Weights of a small segmentation model: decoder activation silu.
Rows from block 4 of the encoder of a small segmentation model, named by matrix and row number. Rows with one number belong to one neuron. Each number is 500 + 25 x the weight over its row's rms, rounded and kept within 0 to 999. All counts start at 0. Numbers have three digits each.
After each neuron's rows are labels from the 100 images, of 14976, where the neuron reaches its largest size: "peak on" is the class under the peak. Only what is clearly more common there than usual is listed. The data: rendered scenes of coloured solids on a plain floor. In brackets: how many of the 100.
# gate: MLP gate (encoder.blocks.4.mlp.gate.weight, 1152x384), inputs 308-383
# fc1: MLP up (encoder.blocks.4.mlp.fc1.weight, 1152x384), inputs 308-383
# fc2: MLP down (encoder.blocks.4.mlp.fc2.weight, 384x1152, transposed), outputs 308-383

gate.512:525511504521479471499468522490505534495543520512524479517538463506461491506496499535505519474516542483449478509516514532457482460538490493530487471496517502534479497486483523450509496520495498491491474471472504494453509479471491
fc1.512:509488483505500466521477505500519524477506485508500508571498511522479480542538492506510514499499525503480516481515475548488540455547484521509516468510510507526489483462448509478474507499502513505514502498505507508491486488503506
fc2.512:536484463525500511455458499507494491489503507536510499503545489491494500533505509521519514534541555485521528515486520503509512467501482520485501481488539542532496492496475522492484464490537492518501505509512544479499489478487512
peak on: spring (60)

gate.743:525521491499520508481492489488479479481531529492480529514481505550504540463505473518523497516471492523466494488524526512548532480483458427479501497481528545492513453526490545525461467520502454450498470515528457514501525502536499
fc1.743:509479482524519447497531524508453515482493501485483487496482498541513498536512518524458466494486533501492482496514526513526506490473523490498495508534502532521525504515505517527473454535463473469494506501512495509481518490517520
fc2.743:514533511483438561499512482551501438476475500486478528461515545472504496524449552494481505510459466475472583481492463481442505499486489514525486507476509487541484504474471530493519499539451463503467461490462490454516512514503493
peak on: tube (27)

gate.126:460477541489429498510522498462516497489491499502498557489501492530505484536534528484556479485482499471528486488454462498524496496559480487500449488481511472498500497499527524437507506501537480494529472521505497489492496486483519
fc1.126:510500449492531498528494513496541489463470484477486496557474502488524508524472516507542505530522490494472505536513547516523522533539502512494495484548495515490547527497490507519530510509516490534488476475524504511468495525448528
fc2.126:448519513530499489487520472506490518560525466517498497421560513476510465484542521468529537515473510531549495531484489497489487523512486544490514430465504496507465507535536562523486510546502495501493476552516500520506523471491508
peak on: torus (27)

gate.729:519483481527442527529500507460450510506526469544473506543462550444487517509480543443535483531487502520496487502483493493517488483490531471486506498527469512490493503497511496530503516482519469544501498480552526485487498466517497
fc1.729:489484496508459535500514519503482505452494516483474512510467549427523515508483498468519464500466501468495493492514494513542481509495538469468504504469466500487506482518529496508509492498502495471496494454531498528538490472477483
fc2.729:508477470496451500526489519466478521525497528548495458507493493488536490499522523494515496483533501487467540500518504482508505519512515499489498537490476497522437505516505466532433536442559479480547477509503505448545513477509458
peak on: sphere (33); dome (29)

gate.426:511492513502483496494511470467449500514496511489492505510482514451465508504478519509513463501514522483513471501487498501502491499503505508565492505519482484510507536464534443461504484478465498492537540496563525520463523526517490
fc1.426:496528496492464466499510498505485502563484458483575488471501561497488495469463508509508506501515525526490504500463533510492488507525433490468483488447502512500490514504522479512538470509494497487497509483462476493475485461544512
fc2.426:505462517549510446462529527519489466475495440510510477489482495499460497487481494532549534487517489498514520444498517486526527516564476466510496525524480524490456523558480435480491533520504479512535517506485494502481521472477546
peak on: cube (25)

gate.393:483513507463482510504494502467528511518470499478485477531484511533486527445506531509504519497498497434536476528518537529486485516511462504528463522481466512514528486535475524504505493475469510469526499488472524514495503505489512
fc1.393:479499518494468505505510468484513475468481528489507455531449512508518520503518513459490559475485513481497502537491499516441529516473491505493468521491475496466519529502488528477499495489478489461545497508468494504522504500504527
fc2.393:475491505511470516524497490486500459535476455525502519492530521525514498491490475473536495470538507478494502502528469506507462496566518500501495473488509521513489474513481458502490506463484496497536446509478469481525503482472474
peak on: sphere (31); dome (25)

gate.50:437521500525497470498500458490561536481535511506488508495510452493502488527528472513530532495559514459462520464512503494463505484459537473491503481527521491486506516466505499480470494497511477463526528467517490518489512517467494
fc1.50:478488491512499504484503477462497534513540509540490519477509502485527526506498464510493511485521494498437532470498479463479505508498537464470478470469551514487519544488434504485472522517492481484486475539450528504500498554467510
fc2.50:505512450463502522546517498509512532441509516503516516496498518498521490518523464522488511474512522475452515498507477451489496480507536491441476525528503489498506522526442488497489505497493465514525524559493545466547492512502455
peak on: tube (34)

gate.497:481445473525468485496548464496524511454491512478486488510438468495490478499523530504487537499448520470487527529491467511448498517497484533475504483549473486497479453522500473518495503526514501519513492519505520500505501500499477
fc1.497:518498594483526519473470526513497472524503495486486491465515518489510515513468496523485475518538504534477461499557529492473516520497510533530484465469498510526487522481548523475531505485525454487489501482462483490476492455531522
fc2.497:499457456487504473461482451511491531519492543516506505520493500493536484519508451513472521469526484483514519528547520512482510439503494490469497455502504486499532501479507511536520456536510522553484487464506482515463485487549529
peak on: cog (33)

gate.751:489500524512537492516470516487498475463518496473500501504491489492493492507530470505487482542547541519565504546505517493505509484494535511449497502513472513480479509533543515483459484487536478485500486443497516491477497501487529
fc1.751:483482494484527481543501479517496498497489513479450479462480494479498518528484538496502536478511472508537430527509514440507528505487548506502488450482535495506532462508552550477502472489511477498536503496477509518495499490528496
fc2.751:512560501530518518548456489507483486493488484512493503538489519479516553503534474496543515470544485484453470529476500500495518504488532496537511539507464466523501511509542517483496511517506494495453515478513484487504459500506522
peak on: sphere (33); dome (26)

gate.576:488502482488477499506500511486502486479489485480501444521518515519470485452504510482508497498540493541524502516477486531543501491536485454476492463488467504484504514501477448509469503506539533510518505556498474507489518456501498
fc1.576:525473510495537503469489488462519508475488499516509487512538524526533487469483474484504531465556478520500477521472482466522485464538495451445477477504446471489473482538465524469523483516494517478485450514498453499563553491509483
fc2.576:513468528542481560482474459519499486527510539532486517489478476504466473510508484531476558566484545487495505558492507512475452493503513486479486535517482483495508548500494513507469503468484513527450462535482493488503491571481492
peak on: dome (27)

gate.536:492543530527505496457508472477491466464532512519488500489447487518521515477468529484517500441520488492500503525472503503520524528497524451483527487521486545506555542524519501472510532503476493487515526514499501472493492494495497
fc1.536:496481449478495521505538485490575534557533474523499487502538497487477514482493468547466488547476526527519518501522499520486508462523534556488489500464531488510480472519495470525518482479475466507518480483499487519516474462511502
fc2.536:484493528461525449496495553511492471478449473497510452463544471526487469495465469520523491458481488492481498523465511535519487530480495491494486472493465486486519491520539517491500495484512496486493477500482497548497515531473468
peak on: bumpy ball (30)

gate.175:511514533491542536540439485461465504500493500465482500504522486463473511472511520498548488467510485512506495484558519496487470529468525476521522488505504510490485460521507519497489501519459453493531528433454501472459518535540497
fc1.175:573515532525478490506486539467536504490497534461533518536525475507537502495519558500477493510483481496485553498495507496506484505537530547511482506511551515522447460535510533515539513492480505497505481521514479470506465508486519
fc2.175:464519481460503511470514510529490500511481526494481504485478490503527510528506502581509455474539494477475519497513514493521475496500540458500499489479525481546459514515533500494498517492500493514504483486544547516477517492539494
peak on: disc (29)

gate.740:511526488473525511521494472494492465494464486515511496550511479514489494548577450520484499496531517433523495498535465502457504472511463541514538438534477500471557494545483486518507478464498505482513544507469493554487510504512484
fc1.740:495494515501487489497542512537519518520520489473516504512503486526496500501439480500448525490496495528511508486541535523512552534507502468505469527493474510491512491491481509468466534509491494544485484509492555496523502507476500
fc2.740:504457495429508552482466528527474485453511548478464496486493507501532513520442460451506514487526465535512505509522502516497463494471520431521457482519473501528553529469548488555509527508477498496480505487470546477501548503500504
peak on: cylinder (25)

gate.280:532470507525501474482462528509524489525483472491519498534491489517473486501478479488500469454516489474516495507559527468461478486500489528546499500487484478471495505494536475489487548499467491520503493508521501487464482501509484
fc1.280:472519505475488522527530491495488509497496518520478509482484496484520531494531523530517528545458482540508522507444483527530530540487520481480513498514492529505518490497456527533509462486511494476506511509475480481549501501497499
fc2.280:500541525471512518476507527512519543512537537515520535507479501476510514534469517487481506496484478541495515522522526507465478495467496542534503503526477504479524502485523516476519482473498497489498494462490493470464499515504548
peak on: tube (41); spring (31)

gate.460:488492473480495483500508493489505490532503463488530464491504516524469519510562531498440538546471487536520525495499516495505476507543490481483468528497493454517531529505485545470511524458507503476491535457510516501545506477490487
fc1.460:534538492493510520509498494500507490527522516477505529502506506481498488497451454476535516507527518514466500498512487518504487483471498462501497508507509515513487481514490479546535509486500505527481460529459475504459457504495516
fc2.460:517483490469502477447502522489485534508476499502519476480504460487495484527507534500491473479488491483494471463478533433471477524518530495503513494493558478490494537495512506487470463446454493522481523492499504495500508479487548
peak on: dome (29); sphere (28)

gate.723:479478556487502497478478479493473472464476502503495513465442514558464476498484532506503504502431480526496478503545504534520515524525473469466489457527517493491470518515489502488507554524531501500529506520494543519475532484496489
fc1.723:500513481492520518501519486503477473507533510487481519533513497489521508495482476511470497544558496432495522478512477463492486476477491522489504522505505529510533510510498515556482493448498520551475495492495486504479463537502528
fc2.723:521483511487520491498483549526478530510513489508505493489510491513481513511502516567504465491488523494479470472462524464494498524524529514463511475490504477524469478487547511489472477470485476503498507517513500485525481507484547
peak on: sphere (25)

gate.412:490482516506538495485468493502506461459526503533548485490461489538533521508517470476475479477543506488479503505507520515534513503518471538522497484495485495477528486546526469511485547504498507490485505476471492540492522531522501
fc1.412:517506497505484489540523516479491532530480527498455501522521494499480489458491513518513519522468497515509507496472499482440477512500511491478514518501505496547481515463466517499513432498495502531471510507507516454509476489505492
fc2.412:469538500512470502480510496480528528493496489528471536472530518460484535597546510561514503519488498525464475560483524496496467489473545492483474488506488482483533513534525521459484477504512530491487545460531504487483485495542492
peak on: tube (42)

gate.526:489515547530479514480499500529544542487490526495461511520533518552478510515513529497517460475504464539507502465508519515523508461517500507492469514519483446501509513491508526498498499546532501478567505488504476500519512521488502
fc1.526:489524549531462475508527523517523527469460548550471493493526462511462485499520487549506469481490473551488488465468496520519489478502466526541491465532512465502533498502481519488478496576498506495553490515514484488495517485498511
fc2.526:548459437489488539540479517475473486524546527471492530481564476505516527466488475486524525488531555498477531481499510475482487497516505472462464511519481486512486485515487483471469495503513530513493476514480522474493508490445471
peak on: spring (48)

gate.665:505495519524498481523478466521501503486534488517518489487487469504457510511510526497486527530524476523501547474464510475465499446488486480503477496472508534481468464472536506496473520525506473486506511515549441494491470589528511
fc1.665:516472523482436514510466504428452486530538500468540493494534466464458480491469501490486513476450513496508503490507496487469465526474499486515483524481518496548463488492528496486541473463471520469483492515496492519504491518521495
fc2.665:465547515552496499541516457497507489540488463523465473545486500541509509551525490453462480507523465502510463503504467465479482554502525527535536457480499504513466515490500518489478457492466507548547477488491505471540469514508535
peak on: spring (40)

gate.67:432537566504501445495504502509511522494554503486526505475509569511492456476504488477489517484494504514466494468495460564510474531500532491490477469491433516508515495543471491521554535483517550527510453469494521551524492484499534
fc1.67:530478537522495511507512488475489501456506508518489538543487496534481488489536509494485558502514510496489520497493491553490515490515517514474530524524480493515541529511497508491473497560477479497514484501526508476467521499465480
fc2.67:508491455528484519488509448519505518512483472517484516538494488485478505533524495529490476462521526508554491466474481461483543495472540530505457509506498513512451482501457537476497494496484548553501477516492471477495485506526500
peak on: bumpy ball (41)

gate.466:476495487454540523500490513512486489493480479457505531503492477524519523471501511495532471466468437506529526459477478512521564521516529494459488505511540504517489463517484490450535514523477534500540531495514528449526475500506488
fc1.466:525500517539501468480467513526499486483526511513514534515492497516505494460493523490486508512519535467459529544509518509476485463535520494505490521489461495493491515500475513532496504497519485467484481513479497515496492497491515
fc2.466:510526484500495528511508474520493480485505501530516516490496488460460507538522522500526510552506521519478539515501529483468458529495501529465519474517537487471485480477502526503461459503502535481487476524495507507487505517568502
peak on: cube frame (33)

gate.742:511579496514481522482491490524509534536473531505481503537508523498467507457472535474456498484486483524494505524495521528506526483468524511485461502498522523506527488493489509447490499499512533545485483474473478486495515495527460
fc1.742:498553479494485511478514500505515523529516516509531503480520475518490451483413495485460516515505506476483536504502487483495532521492498521511477496494496470525505509489525524458511565508483526556461506513479438524455453467511496
fc2.742:532486477504511479523531540488496524485504503472532461488484534484471504492481502465480534531480485512461489449494476507506527532508524491485520499552542497458505478512484498526544444461512493535522490503505524500512500465483531
peak on: cog (26)

gate.269:503515463515538533483492546524515494509487495507521541538458520493450454483473468474485475492494480521539515496490472512475483519529522453465518513517525520454497482499495506490456499495538499494514522536504521537530464450491534
fc1.269:532492478521471509489511528549461538484497503499476511509517455498489474471479486512453490488476530557492503459508533494484534478536530512488483500490493506507494482510499494475438516478552542480463490482527499480523520470465521
fc2.269:500499456520505502529505550495494491480510473469513500546532497493501504491484493494490491480477488525448528525540515510558512482504499496487468479479515506503491453506502482484481485498468514507458463490495472453493515543517495
peak on: dome (32); sphere (27)

gate.168:480458465544498494506523499500510493548494523514498518491499499519499504510532486507480514475440513503488486493532495518519465487485556467518500526509476456478523526497510477534473475481497536498538503522504506479523507518459538
fc1.168:484504515498523538524458517510520475466501528484507531501514496524468544478495503502516517532522524496504496460548535505460482493440521522526469504463552547503486495488495525492496519482536508510468545480491530493526510481501489
fc2.168:486495470516500486490540473525502519524531510516523463485539465480481510522483516502497500463514512472506433522478508505493563484509489548511474482513519496505518451472543471507502533520478511487479503499537469505556474486471462
peak on: cog (28)

gate.717:455540503522504503493520542442502471514494449521522499512470463541471496485472453517464449529540474504507494461484525493519502525508507536493538445473527529501507500546470496513515492521462489527510499515477498467471513515509451
fc1.717:529477497486479480502482457552510517513489530489492503505531523470509486508500498500517532503467513496509525517525477505481484493511494471475451549522482491502510477443540491488493507468532515454485495484504481539548480506470555
fc2.717:460507513493512541500487510493499527522503545486459518520472498504526488549527472497490524543524530477462489520480510475542502498474519546490483470497522464456518561515467530500484463511459492497486540463522504498465466479542497
peak on: tube (31)

gate.309:547496503563524491450523530492475505521491540524486517536509451506502487494520482509539521512553524546491511450513498566493453499478521554455467496541498503501549463479487504495469498528514527508517480517455530439504532496471499
fc1.309:520496485493473504511509523511455519539489508539487521453478484468485480494519501527487496547485530515471509469516537557486500498462482521501455520526514502489531465490472519503479518527517541502477496501498481456488497515499489
fc2.309:515488506461527511482504498504458463492493492496563538486477458529463536442488507515496518518529491501453551493519517506500499533431465483502473528473477448496522503490506484524467525517501471488511529512528501489474506535507511
peak on: spring (61)

gate.223:464509496485485509523512510545507483445490527518478484469536501501470518512546509524498493464474503529501515487521509481498494530479482496491483489501488506493509474481502466464498486508498499479500493475510503497520536510496482
fc1.223:531487522523537517446510510491533508524501518533505565497508463475500481527462465493524490513526489480494497494552482484474484481442463519503510489489554510489486510501498516545526466542523510487539500495453496498462467519501481
fc2.223:536519518463476479496479535522513527494509502474515459497527471450530458503497518518480506513523518524475497492471512503503527499544504485511498451479503519478501527498500553488532475526477514501520491518527511488500504523522553
peak on: dome (27); sphere (27)

gate.522:502519490488533507502458521514487462449482511496491457516498516516532523546502529481477467534512511480520493485553499479457456500478465496500502469485476513473562486522482481498508532469552530466476525471518496492535531540487520
fc1.522:507470463505495507494505468486473520481469522500507493550491478482521482516501463466488478507511494508536501486500485504459509467506475523503512477502511512504527488524493532479486515537492476445493507467530520499503481518499545
fc2.522:498479456511532469484530499514515499472442506478494504501501485472538520468459467505523469443536497461482521495536487469511544497506504528509515506513504517508495519550481475500531483471451499497508490466467461523477507520474511
peak on: cylinder (28)

gate.221:511502519482473486488533475486517469510459501496482511487524481464466497490521486507531488480488477495504529529476456506504522517463495523562454473498520525523482485509496455512479508492515524466508496452480539500493541506526526
fc1.221:480510517534480475458487471505491494512466478480559518470470506504492472480548467500525530480482468501457469483439511546493484459538456495507491475483513503473502520484457459476547499506519514532505462498443490492440477509511439
fc2.221:500494481507486514491526458486466480493485511483489525529500479512485468462471476503478520507467504503517494493542513455515527506470485482464495487541510477504498523469513507490502482527471488458520446516500463497502476505509481
peak on: dome (25)

gate.246:535457492491528509499481530533491504474499520476507510501452495544481525487504506487507500474523528467524491497518497548485524470486526467527451480528504486492587504507491494515465496533480532456514493518519515446505527471501494
fc1.246:507463489507483526498467494528508485455558488536532492478473521517495476526518526515493498512501506502483467469495525555504506517483507473516485451521509522507493492503485536508470514502526493507517463517503513482449499480539468
fc2.246:498528504513489492535517507505481483496492524450508475500506476520491545485498556491470527515518537517494574456492458538527510481469499477535497539468495474502472472478519535529499533453528502489483496516520477484486552523457485
peak on: spring (27)

gate.200:495499531469451476489492535460508495474454486507502517522492498494480492438539460522502493438521481438490479527498479500486510507539476507497499482510540534470469477508489486442478542547519562505473479500463507535460548494512475
fc1.200:515496491499484519496517467484518533531505516521482476522487498489500490539482503493448491549471497549518567522500478473526474502480505528494535482452455462488542538497551524550520485434498487501498490497542503499491436525460507
fc2.200:493493492468543471492475533503506534480483484511479500543485526546492502525500520512521523463503511506491503478474514484530498459535487477552488503507513458477470530519507479470478474510524487522473523475518564487472476483492505
peak on: dome (32); sphere (30)

gate.258:481468494521453487503498434480534518526503492524508518471429529483519498565482529507483464492524497505429461506493492471503478483490508524503514504493481535536504485507537484504524536548519498507478506493457521453476493493513500
fc1.258:495447470492458494496513473478524564458523512524519513482462484529478525500489493506506513489504497500473468513507490527522483544532500478507559490503470500522492522510533515522507499526464502512503511536476511498504468469503538
fc2.258:492499508511514481549515522475507506531457525500526498482532483500504496468486477465516490519513509493512470516488484466496468502511540528525479502506469471498427505467486478515487528483489485502456515451478459522479493502448453
peak on: tube (25)

gate.162:449498489527499477540551531511545510505475501523441544496524508568468500490531509490515513501451474525503485465476508454515482472486493517494522478485491480510459493519519500514546478466457522501507462527531526469482505518538487
fc1.162:583491498488507535459460465500496507515495487488523488525483491455521493522474510506460509491498491485466523527524481534455501526515529487477480526524501545496512477492499505509460531539541474479485516453500468540496514472457541
fc2.162:573484527472516470441538518488501477493487501493528488486513517505465511516493547466507505526503498473481547525478480481504507502492509480499536464528517486510544512485472512505421467506491522555477457556523518479475518494504537
peak on: cube frame (48)

gate.612:498493508536517482493492490487501461499504514529496520466502530555478538512484469528496515519468505494543544468511455468445490493491521514491504473516490505477525530500506521535480511520517483467497524497523534514561526478479466
fc1.612:477518539511520487489496512476495460524523517498508500466533527531481555496451474500503487527446516514540510480518476456480507500476521509491484488520525480478529516505503501558455539499499484476521517502500536537546520469492469
fc2.612:521514494476481481494521480461473521512491479442466528524533495503502488483498526491479491446495540483482501483513497487550548481496474503504501544526484506520539477512468444556530487535525490505481488515534504446467542508501481
peak on: twisted bar (25)

gate.733:461475534514506488492501477511523507492495521501486460527447495531476493515474498515493519472451503505512472491440484471500511483494460475509559522514494470517462508502472481503535490514476520503530488519502499464508490464495489
fc1.733:489485480497478491464556497525506487492518505503513478509462504509447514481503518536517516475492446526512494498478501466516466538528516447538499503520458510503503508491529500513503466497526517438502526528458495469469498499470516
fc2.733:567511450485512460556461512513488476498488501547503470532511473483498492473514539502502518495534512487531481481530492509465537484467498495482525505531463529506466506481459446520496492476541500489495515557481486464479493515510509
peak on: tube (30)

gate.550:521471483467522499505499490485523560467490469509504506508446485495492524474446451493514475523500517524506488547507463473534486555503488497459513488491486526479511521544521477505483563493491501492536465502482502493490465442462505
fc1.550:513471450497513478473533485494493482515504470488500484491506502533501490561510501540482544485486477515525504519483511526520501490539464486494536512535552480536458479505518500534527458529488457494462523514559493497502505513497472
fc2.550:470528524494506473510510455567498507528495514492559493500505498474526468530522494522497511507452516530524457491500527473526501463523529556485515513519513508477495484560509539547490489528495526524462483513471464492517533460536532
peak on: sphere (31)